Rows from block 4 of the image encoder, named by matrix and row number. Each number is 50 + 12 x the weight over its row's rms, rounded and kept within 0 to 99. All counts start at 0. After the name is the row's rms in percent of the matrix's.
# bp10: pool branch pointwise conv (encoder.blocks.4.bp.1.0.weight, 28x224x1x1), inputs 112-167
bp10.0 097:39 55 56 64 40 44 38 28 42 50 34 61 57 30 45 32 54 39 28 51 56 46 50 57 56 61 32 36 55 36 53 53 54 59 52 66 63 52 37 58 41 39 49 34 53 57 46 64 58 44 49 55 50 59 45 52
bp10.1 100:49 42 25 48 56 16 41 55 23 46 42 60 52 19 49 40 47 31 70 44 55 49 46 58 26 47 52 72 46 38 33 50 62 39 36 52 56 49 55 57 64 61 60 68 44 49 72 46 40 49 57 60 58 40 50 39
bp10.2 094:39 65 16 68 65 38 53 54 55 47 45 66 30 56 43 41 40 47 54 49 34 49 46 51 53 45 45 56 70 47 61 34 39 48 58 52 45 26 54 54 42 21 61 54 43 64 55 65 71 65 46 39 36 38 36 59
bp10.3 097:59 59 58 39 46 41 56 38 46 52 33 55 31 31 57 30 38 58 46 63 56 53 32 45 66 55 40 53 50 47 43 46 45 39 51 51 39 36 41 53 47 61 53 50 51 46 43 42 51 62 60 54 53 47 45 50
bp10.4 094:32 61 55 53 46 58 71 42 54 58 37 47 48 46 38 59 38 29 54 38 46 36 31 37 32 57 49 64 62 49 50 68 60 63 45 60 61 53 62 65 37 68 44 59 54 64 51 65 58 48 58 45 50 51 33 57
bp10.5 104:33 56 42 62 51 51 44 79 45 63 59 32 93 30 64 54 37 65 44 43 51 50 37 36 34 19 46 62 53 47 52 49 31 36 37 71 36 39 40 59 48 54 65 39 63 41 21 47 56 26 56 46 48 55 70 42
bp10.6 099:46 66 50 65 56 51 46 59 57 45 54 41 49 44 51 63 50 38 34 40 34 56 69 58 34 65 46 44 44 52 58 47 38 55 64 81 44 28 49 60 52 44 55 43 53 28 36 53 55 47 33 57 38 56 61 51
bp10.7 096:46 71 71 44 52 41 52 45 46 46 48 67 56 52 40 40 33 49 80 35 58 47 73 37 54 48 40 41 40 49 68 45 56 24 13 65 63 61 46 34 51 52 70 30 37 44 45 49 62 81 56 45 80 36 53 62
bp10.8 106:57 55 34 25 59 30 53 35 54 43 29 30 56 44 29 36 31 43 53 52 48 42 50 55 28 39 35 41 50 30 55 46 41 35 55 50 34 46 51 53 28 49 42 48 23 19 36 53 56 51 44 54 39 68 47 49
bp10.9 101:30 51 44 70 49 56 56 51 48 47 49 59 56 45 48 40 55 54 49 41 40 39 41 41 60 66 41 34 52 72 55 55 20 53 53 60 44 60 47 39 63 54 26 48 32 54 66 49 45 70 64 56 48 46 39 46
bp10.10 114:27 21 54 29 61 59 34 44 43 54 53 54 39 32 67 64 45 57 40 63 53 43 54 73 34 52 64 72 46 49 52 58 48 61 42 39 38 46 54 40 42 32 29 28 47 47 45 57 49 44 54 51 48 64 57 55
bp10.11 090:69 66 54 45 54 51 43 37 38 46 49 46 45 44 43 51 63 53 43 46 34 45 50 36 35 42 39 43 34 61 42 50 61 67 44 47 52 41 76 51 56 46 60 65 45 61 61 71 52 41 52 27 27 43 42 27
bp10.12 103:58 56 46 44 38 33 53 57 52 54 57 55 48 56 40 59 61 44 37 43 36 44 41 52 42 63 58 66 47 40 74 47 48 50 35 66 45 40 75 45 69 55 42 58 78 55 42 52 27 53 40 58 52 55 31 47
bp10.13 097:47 51 59 46 40 63 41 40 63 62 45 36 62 67 48 61 37 44 39 40 37 49 57 41 54 57 55 46 46 34 48 49 30 35 46 75 19 57 81 44 52 43 47 39 30 43 49 61 60 44 53 62 33 63 27 52
bp10.14 089:67 54 50 62 51 29 34 54 39 29 24 36 39 28 42 43 40 62 42 35 37 62 40 29 43 41 66 43 50 37 56 55 37 50 40 65 59 60 39 40 63 65 47 57 80 64 28 46 44 44 44 39 62 42 53 41
bp10.15 103:34 57 55 56 54 41 52 50 57 59 63 59 52 36 69 76 49 46 61 53 43 37 67 58 46 47 38 17 49 34 48 45 59 50 48 45 81 42 62 56 38 46 40 31 66 42 30 54 61 69 48 46 65 39 46 45
bp10.16 096:47 57 46 51 63 41 59 48 56 50 49 49 52 55 69 50 49 51 62 30 52 42 61 66 56 60 48 38 41 46 40 45 48 45 70 51 51 52 44 37 54 52 54 39 67 50 52 65 52 64 32 72 66 54 65 39
bp10.17 105:52 37 66 53 39 66 51 44 42 62 50 77 29 26 65 49 61 52 53 53 63 75 48 68 38 39 63 71 43 39 51 57 48 61 65 62 20 52 53 51 44 54 50 76 34 58 69 42 38 41 61 38 46 46 52 57
bp10.18 103:23 31 56 61 32 49 45 57 66 39 38 57 55 42 52 40 35 27 66 52 59 48 46 46 39 28 60 63 70 48 35 50 45 37 42 48 52 50 39 45 53 56 60 63 61 49 50 53 55 57 57 59 56 61 39 36
bp10.19 103:72 58 37 54 55 66 23 56 66 51 44 43 51 60 54 43 50 46 61 56 45 58 54 40 35 43 58 59 70 63 52 44 62 52 39 60 41 39 59 52 75 59 36 64 42 55 47 50 44 35 69 44 46 54 54 44
bp10.20 095:47 62 33 42 66 49 52 53 56 70 79 40 45 49 54 48 48 77 45 51 51 41 62 49 66 53 45 52 63 59 49 59 53 46 36 64 73 58 52 33 53 54 55 60 54 48 51 47 59 43 34 82 35 46 55 50
bp10.21 108:49 34 72 35 44 45 42 49 45 44 44 61 60 33 36 29 46 46 55 59 61 46 45 62 54 46 26 47 66 44 35 43 47 39 49 51 58 36 51 51 55 53 60 37 47 46 32 61 44 49 70 42 38 57 59 56
bp10.22 099:60 57 55 41 69 50 51 51 37 48 43 35 47 55 56 38 48 54 36 56 43 45 43 70 49 75 38 48 53 66 62 60 43 39 72 33 27 50 46 54 54 42 38 52 53 24 40 46 46 46 48 35 62 49 44 39
bp10.23 102:47 64 50 41 68 78 60 45 52 55 35 41 48 50 45 29 45 60 74 56 43 20 40 44 47 72 37 55 52 52 50 45 46 74 57 38 54 53 50 38 48 32 46 48 32 42 53 58 39 25 42 52 26 44 53 53
bp10.24 095:39 67 50 49 51 40 53 29 44 26 53 54 53 56 56 65 58 26 52 67 36 52 55 45 55 46 68 35 53 52 57 64 54 41 13 51 46 40 55 60 50 51 55 44 47 42 66 59 55 62 39 53 40 46 50 43
bp10.25 109:64 51 76 47 30 50 35 37 48 51 56 42 44 37 63 84 50 66 39 34 11 45 53 26 35 45 46 54 57 67 41 61 34 55 58 49 50 41 51 52 46 50 45 65 48 46 58 39 62 52 52 42 34 55 42 81
bp10.26 095:50 54 60 59 37 40 49 43 51 47 40 49 48 46 49 58 43 24 43 53 45 52 47 64 65 67 49 38 56 52 34 58 63 57 54 52 52 51 60 54 40 46 60 69 55 50 67 49 47 44 61 50 40 52 32 60
bp10.27 102:38 34 52 42 58 62 45 61 49 41 59 57 55 60 37 46 42 39 55 56 56 37 64 57 55 56 32 64 33 48 71 59 60 47 42 65 43 22 55 74 51 58 46 72 47 40 58 49 52 59 46 66 67 45 49 57